{
  "train_examples": 78125,
  "n_mels": 64,
  "num_classes": [10, 5, 4],
  "arch": "res2net",
  "loss": "cross_entropy",
  "beta1": 0.9,
  "max_precond_dim": 512,
  "one_sided": false,
  "final_lr_fraction": 0.1,
  "weight_decay": 0.2
}
Rows from block 12, named by matrix and row number. Each number is 500 + 50 x the weight over its row's rms, rounded and kept within 0 to 999. All counts start at 0. Numbers have three digits each. After the name is the row's rms in percent of the matrix's.
# mid10: scale 2 3x3 conv (model.blocks.12.mid.1.0.weight, 120x120x3x3), inputs 20-39, a 3x3 kernel for each
mid10.53 100:544575528551579592463571432502522413434471566535463458405547475462446504586466416465625461480502475533507461525494476493496468522456483577473497555502621506461562508435490482549488498458466505604514617527515523517573522428624540491478454580537488500535493496544492531453494449516522524441575464554557431516511564503486547524559552578530489416421530495498452562498434477537536476452448489491567452572512572538449623511480516423601473487501503578564543609548529505521532439473503469501459443579477496472488447406546510409525491539505452490566
mid10.54 111:523488453537545425416486491504521497577431587460574474510501489493453541505499473537502510543533499474579485514593541505476419419536520554505537473484578537453443601530419575460432479487415511498526563518463424516434492570487586513509469494426502415496373506485477537547362410486552574434483607415480499532535448518522449505560479493556454433486516508404539467570535528550406410422453476493565593568525510588576508535537485517467490508466483495543539538578467523460491519607495528464453655648482511500498481508453561473538507549424471570519
mid10.55 089:545520449498556543408322423522547389476558547506476630476490439595541545440535481456561480506516619429604462485518468543477556508463458463525433588487515469416411539464569557599483478525456511457508514545598515545544509456466543456539519476535574494404556492472446491432542433566442430431618615608434539480562506487526495520632542526487536451481488548522448525439495498604506443496467534458523496451512539544503431531491553478525381448428532506556548409511511499477510450470498441444469443560544628517577526495530511542467392529475596470551
mid10.56 097:412550441445533604529494537493474482523414476544552611577473582434476457487497524506559521451458566548504519503561474541608533523416549499442547495430420470485527527497525559494517497561678501553438478543504482545471535460471437460495546537593479503484443491476495510520484468532522552514466575530529485517514433422530538487493602499627505508509526553506549451468581482591513497452469502528463529538480511505541586598529473410490525406503533563512495513499481453454511522399521526497477421506454486514518532461549469510504470517476507366473
mid10.57 098:580524595444435503469567451431493439593475470524549519469473448490499453461425458509459480426516464578499537561478599449480540471536594453481509568527440528615547422536500563518516492635524477500459538506520433327476535517549489517520520562543531553484511484536437487494425511421488529517567446543536534628607539476393478405468382590545491632398447513450457464437465529534512586524512512476397532544490578447445509457513487504487494515626618472458496482461496479449426520393459497531508577532552515499511433428449493594503460466459563478472
mid10.58 095:516507513479471409428636466466469575600539459513434594475467541477580484538449510499444527464531539398514507480412498440437447402503506439510484464526437460610570512521501437431476478541471505561376497531460542456519493524502492456509467509398494560488459516495588510492403422574476505557555519456500488512461491524497547482447420414610424524397536515566419436461493523401581477492649411519568389487493581548466512456434568424550454479531514441510512574482510541570573509457419453557479517459575582513522523470547387528438477493516481483537
mid10.59 119:612425463524557573417381563536451385525595530463483569523492364601507494473453587509434448539559506502429613487481498497384515473490410564469430549547447471503558564584433433525710446518502521447531564542519509464537574521620495494560417522558558543508490406554548589431416505501552490515578575500498562416473574503520464533634477532533491497502498591591468439462440562471516582543526500557571529455576537550437530476530529528451495549429476520497515463516440451414482522486437510425549518535525506467459395468523520472473499435474453520480
mid10.60 097:501508421509558480543473481531522405552554457427484625529440464465542564440551506520545611511568579478479506461550601502454595413531493566555490494508490407394648462477487447477519472428525487480423437410530529458485554480589471557516510461455555538573451512533485531490529511455480498479591565530537531515448537520578507564517537577439563512435437490474538473501527521481377482500469527510430453509561488459511435408573472556536498551518559494532563450595466477565615567431512454531455482432515523562525470461503646553488517501507509542480
mid10.61 095:572519422468488466450499407334649454543469417457493469554554555475475416590440512508583333490523534557542570508554571514482509455445587483514557457344478427511529442523485515486453504508473512519492470449410414503458535556593499555539575587514531525523520517472492466565504491489457436570530459484516450520552513511483472521484493406495569457437487563536502494445521573457573527489563435533509542506517547519513479497494467425538560450458514568472556445488494493490538498450420492558501423554465420527396528533510409503382441543482506455502
mid10.62 091:463574507474526448576466539424477392572532516510514530539538414532498467457470504489523515538539493445459465460465437659544571546555647500501580511429511602513516494488435609447480582548465605589461438552454446464431495534585554588531467465516522564472512516458522504532492525557519487484489444461471433507514498530492450470464429434558496562429514549494489515466517419508573543539458586575497463484537524465488548562527525500482503589565564394480429460581486332362445473463486561472492370465445430503562502503501440458441514518541523512460
mid10.63 100:434507481467530441600443547593536478430487600438437503568524427566541452465436537508478482545486463498405503507554587523547438435541606532487431520469442478463441526454420451409490395542472494487460458557410480475480492466413504466517487512567446547533541564508621514454577491467524536467401425435461518490463515508509498540464425450472502494548528525543502494481453433590517469499618490518539443472573474575483517474533502454479524540442533496490476526560525519543536486481596518570481527537475464507510536599536530470499562458507514530508
mid10.64 101:453459518444400447565474508510555540516430434485575504499461480539496466481488435506484483557531582475539502527504456450469582550461561576552493434394474599476495586506502613479507392528625544453471433561551509495552625500489585542528460559497483514449548503504365476495445523490566468469452443426481489505567519506495475526454482517447433513533479500546484479537554557500463433433488405494463479604557533467491576552486510433508534560566611529487533459475489575556459437459576472533484487504455512466536405493491422506440490516502527641520
mid10.65 098:565492542474483533442538463535601459536462474522490526495537451431487524526461475485418429474422514479506498468433574516460484529521534425494498492452459405487456480480483594506481470619469683502525478464486508489509551544519552490456380554498473576483508517475477492476460503476637491515580557494460494470539487519488530527505534476521475439507463502476513485574481523464486525506613538598501522470468534494524486469527516407487525490572539591505516506558407457488472409540506458505496487503492514493540516473571432449551549468604516524429
mid10.66 108:564523567478494544454453407450512533436476551540492465562532611435449518501472468528552608465527435438482481487443504491486422468488488417507544538593640516461419389478448514554530447484481520509405590423668524507505484496561430439405529522525446477420389493561532580539513453487596473574448463535511500473517507563443466450525446460484547498495528485451581534436486442501537541418496554580438483536525511484457459520536519442523485560508532523513454484531539440426533453490372497425573500527443549519528574561492471496467418465396478494433
mid10.67 096:535436465495478592420480462492568467451518485506511568530588413554485502469402504462570561437552542552512519487512513459469466439490507573528532502556506514531484523538488494488569471418428402450521572564534515508477448503439552471481523429513453464536411454434549499482458449480433472417426522492515494556535437551536485504486470373492512520531441504481625530416504515464542447497505477430445526519458567580528605514514472587466514533494558506424514494426416572460585570522496494528489537533488482525569469517571501434560505505565463546507
mid10.68 091:518543445466604531512425553484560489485484474526538503580458451499481472518548474488375546502501422467494497394427545487493525482464485496530493472493478438523544476608581477603541486471497451517545448513502499474474621462411470554492506454532574489483596549493506513559587479483477467542468463574508558514498505464479503532490511414614501476535500493483559524573452487561431493519610497550555421523571492465406618481565495521487495415543494508480560440546504511600558449576536473537515502583505516434452495483553501441452529473489509487508
mid10.69 098:478514558512570566459593386532568454486418574541536562527527616546521528482425491463436553518446445451443594448442452434425501600511508543536409523488523565437386511546438412508508558673585496541549455521431518550479529365465449420407445534498547526483504561421497449481457534547526510463487461412434479543488428532457567467439539529456518472564494563444524476513513444464614450500473483564540345473549423474494532479452523600542529514533486435502529459523514537470507504406504463527524480443547492451524504465615488475502484496469509476503
mid10.70 095:506455491542518571426516462542518469458498549512585496490516542547484499449517408416555500518433541444485490540470458379450468482435501545460533359532492463499483532491574497460562465449449540620592474419474550563406539587552483589458471498525513501502509503518506473441472501531507489528535499514481522451500442435453465461444423504472515489508519573515573465507502572502436496433517494548483467467484557537439486408497485459491506527482495605543481458431415462439543533486492553535514433523507495527470469441556490428482491460537517425469
mid10.71 110:541564463455465473663498590547503602452475469510485401522599568488562513443507493498465469463421564504529426423516605466472543475502548518527564448390434557537484466555515493552402529402474476492493505552463515531496562531503443452543357458491499471514544412538494506542452572423506486490481479586462507476454501506574559511526612428556447444515496498450573378527434532517518469489472512602502499516461514530553573479432491496519592464484477387547513489526460522550600464419527579470448514515528461612510544448477496524460578506532440473430
mid10.72 108:515547473469549454546526353462367562414510564488417465443466553484540526429487482570496513500485474510538474463540559525513521586589534560516537494512516442539430540512514431557541545498486441425488479518522503577442450526429403492513444450462556393471433391538433549612496429452544532540502612552464513589474451484471431531506476468501547480553474520432613462508482438554577621512547414479543481481555575463485566435515482563542439414498523503472451584476487559492492485484507526468450437504494598464573516499423483534525494455497474508474
mid10.73 104:410489458669560625433526452513511482480577433475476522429567522488480334581599545478534425523472502427468427506475408484579508502455501480451470607593551524534608499505532478446534500608501609585384424482454506551509552494530443439422501560512523452448574556493529502450456509477450524417548541628471492462486530607563535535448504370547463503544509547476553544466430436435470476637452466533507493406549448486474498442483472587513599522467536505511490422522434494493504540535444503479422562466574547472549540455517473441546445461425570460495
mid10.74 094:435565520541505493499419455514521485502480458530529568521557414504546532529551526595553495506524490435446540454512577546416572483484397501393479471423487468550544480447554504615619582473440563506519548561387512508561506539533489496506507533495524492617441446475547520521487497482449524525536617565571519522485535455538487434424484406520405487520490491418543431387504521471449514574592438494449412530445575416507456523456498461406556559491626512504542457516483532460540482415388524543536491515593504560511456522516433551459565637537499463486
mid10.75 094:382417441588521603468470551510460474477482495505496548453461379543442458521495437446465412470550492564467508491520410513576586484447460391480437446516462605557600472531563566521539501579513530506507530475542475477552472458448522483511532572590555526473503537519523464464629418472418463492467497588564451359445462550481478500571552519435507484457507455512561506391506478516452496567576617545508497490446517485406422484461513496506506396430456481531436495477379416510447560453418506471447448521445461459437493549539558467507409427426528543517
mid10.76 091:452541373499507638408428410528410653536443541457486443486523413527545497534471476555543440426425477531523531542461519416469492473499528447596537528482433471487464538561491525514531547444497397366470422619551496482477474564444577448571523472480513542512583497509487531504466463526548515539490474469453459529437528567447375475507576513569577490559544518550539622510543526560530498463525485470556436473527471414491409498483528476535509571506543380472511508589484517559408502445485360509557515520495443455493420485515449516500397502473507534491
mid10.77 097:504601511508585525466430453408534498495427490511500572481512473561557471468456498508559467505425472534499560529517521465391468462470396464473508497501554530495551455543461498534498444532405483414522544451501554502483478521531478536487477537502566558477499505435475417382504493509459480504587616596578474571487569484510561557439452498507450496533451508552466572516572479445459503456530448506518506367508551443432590495617590505547541435533469509568559528487433514513514439518544650484499440412542488484513546544544484496512468456524481571564
mid10.78 095:473567454464443488475533577493479537468539542455407493549423417438516532452502566367486536541456473514456536477526589515439455478562483581448434481492492497553510413501595525489426453474482514413618574464477488488490422509459493500571510381445462474463479509590531533480506538418519545367522518574473392507435512523469509504634442535483509447452545517475483505656527476463392467406604542597529574536473432498483573608521453447488502506504375440521591543464523566454610575590518477494491510458492512582499509431499565535473499425548442497533
mid10.79 110:419489512473449493542592391457460566521425507491472487533473559519549458531502547494459586438492492564601518508502510458561600515576536453449529479531477499540544535644536472461538465495572552423520497435546432473401494518463429516539546462517534533434449483526500519547503511528477532528523565503497434468483517506470560388519513517434446522456435554520538446534462576497477529442512520516553489519524515452487559519506523496543546552592504546468452504533563508441496506449443468481552469464566446509492418574479494587366486460586555539559
mid10.80 096:417575474486514555602413545558527443558439559619499610484566490433461491470459399499527564533572500474493408512472602574516520464395535481454556600478600520433506550571526628504514575440480483415437440545528512544400518351469503470612558475583509537495524538515457512457484482615473535597549471439485491472503523484542488488418500505455505382415564500429480533519524473559460486573487510417411547469517467542472444449450581490483458408511445524534527541486499445582438514554486521463425460502577538514474505515555521489500549473488450508570
mid10.81 090:480438540443433437474465543523507421517486508516409424430402580617539588494504420474407549486555510496531367460413526437483510503548579515519534492508521435519575459480491484527460460534453414532475546416471487568446583502488464471572447554517470456395463496490419541541514484577539547531429421519501505523434418478445486411574577607573470444546571472484487530462482534506452613507492488445534531476529557507505553593514439475519552526544411483488489513575484555467470507509502497478423515479576509544512517554488585482630582513450408456501
mid10.82 106:508487427553556467450520444519513490532540514510463465495509446531564498514440481469499513476536535538602576520580595556468553468480512425481463518440431461654511536483485463470555453500438497539503600551508474485413477482422422545488559557610491452470479505490530426484520512484441476527560582509487395444406550427533468425505509397493413489494426525540541410346544670556530481525492524459468475515458479625606536438432506475501489429583509574475567531468477525476497437495557583550426437560672533528530449523526436498514522510618531534525
mid10.83 099:496541536429507431561510478571494524527437517483450574502430514515639580583583502503520547529515545520446572500474394503527549408484517523504494496469495466494508502562550514444500457422432471478416435409513507547483526555455508500525469423598553480575523533464482458537446540460526498538375427510386513507533459536485570541467516545522426474457467490485497381530376516519410594508538484520526444437380543457443469534536564571440547512556628511502455430537515498491576470579459478528429506463587477581409431487516538555483488492424501480526
mid10.84 105:438503518445412484665496542481550430532513564481488429482542554544506511435551491543484389476459561533512604512493532417554468490546536546526477515476387495502437504533492578543484498522505473473541531536503578455494537454590504487556514504474489515525559498455559487424538452483517570532471497478482510518466572475482502496473458532547605475528460607650598457494556503525429505497502491494471446467515502622569496570529632422480537499530536365531525454595483528548582532480547536485480451522495496560512567502504562565468535494492434573445
mid10.85 092:539547527596496552453441397521542455519510526555433528548525473527527581543481492505497476524419509589444498488484526488505439425488518483458463561477580459479423558524530508554422551526543459447513456489426526528481445468449445446605495457415462508429477618456464495482509551426448563582485547593428496568502595456498543497539532481415389454619593449502495524515513536550454439537534534554531497426420454593485431509535527483546619463525536492524555549552502447466458481588576456429613512450508463543516513455506462523467451510539491487484
mid10.86 099:465511447495400531576511488490490617516576448591562516495493466442538535543594469452443505501507466543547435421477471464540551466434487524507467584511566590501435496532517592576502527514534527402471442469438565446447622477518510482500511508542496514445451487480515500621454513480479566572444436505551515511471465459484478554436511516437611422559500458432496541498491572476589595503458490489461550572564527372504577485415573532486466464420548533474578514435498560568531597443460446510513440536521491530482493537422486511548488605508485427527
mid10.87 094:551572463554569601414502393555460454462511473511464493517557438489489485498558474537522479466463438475472457443426530407416466434536488522551504547513517453517468579559560587590516485521439496542518521477466517506479539475552466525483517506587541456551545564536551526600402456544443420494534482497444453515510514473553517543579536519486505523504568459568537496562501512527578494540550528545548489525516545417370561518507496509558647424546546397433418482502506481571424524402494497404520564527460402541565599513501447532534609505487517494553
mid10.88 101:481523448503586487526474478536514486497501452530454510556477411498456455566589486493558454405482531569614468497492532478453520551436495526463459556548463418501538517453479532507428498540555428544528482477580529591425467464487457439524558506546434587518485502401425493544489478540528452607565549443484518533523414443461545462418535487632555512518385510537504535584446493519575536524500496545580440486437559420512500596520601572527515491555456466585487584532514482481526656579573546517491433471463540450535496485575507515549541468599460433569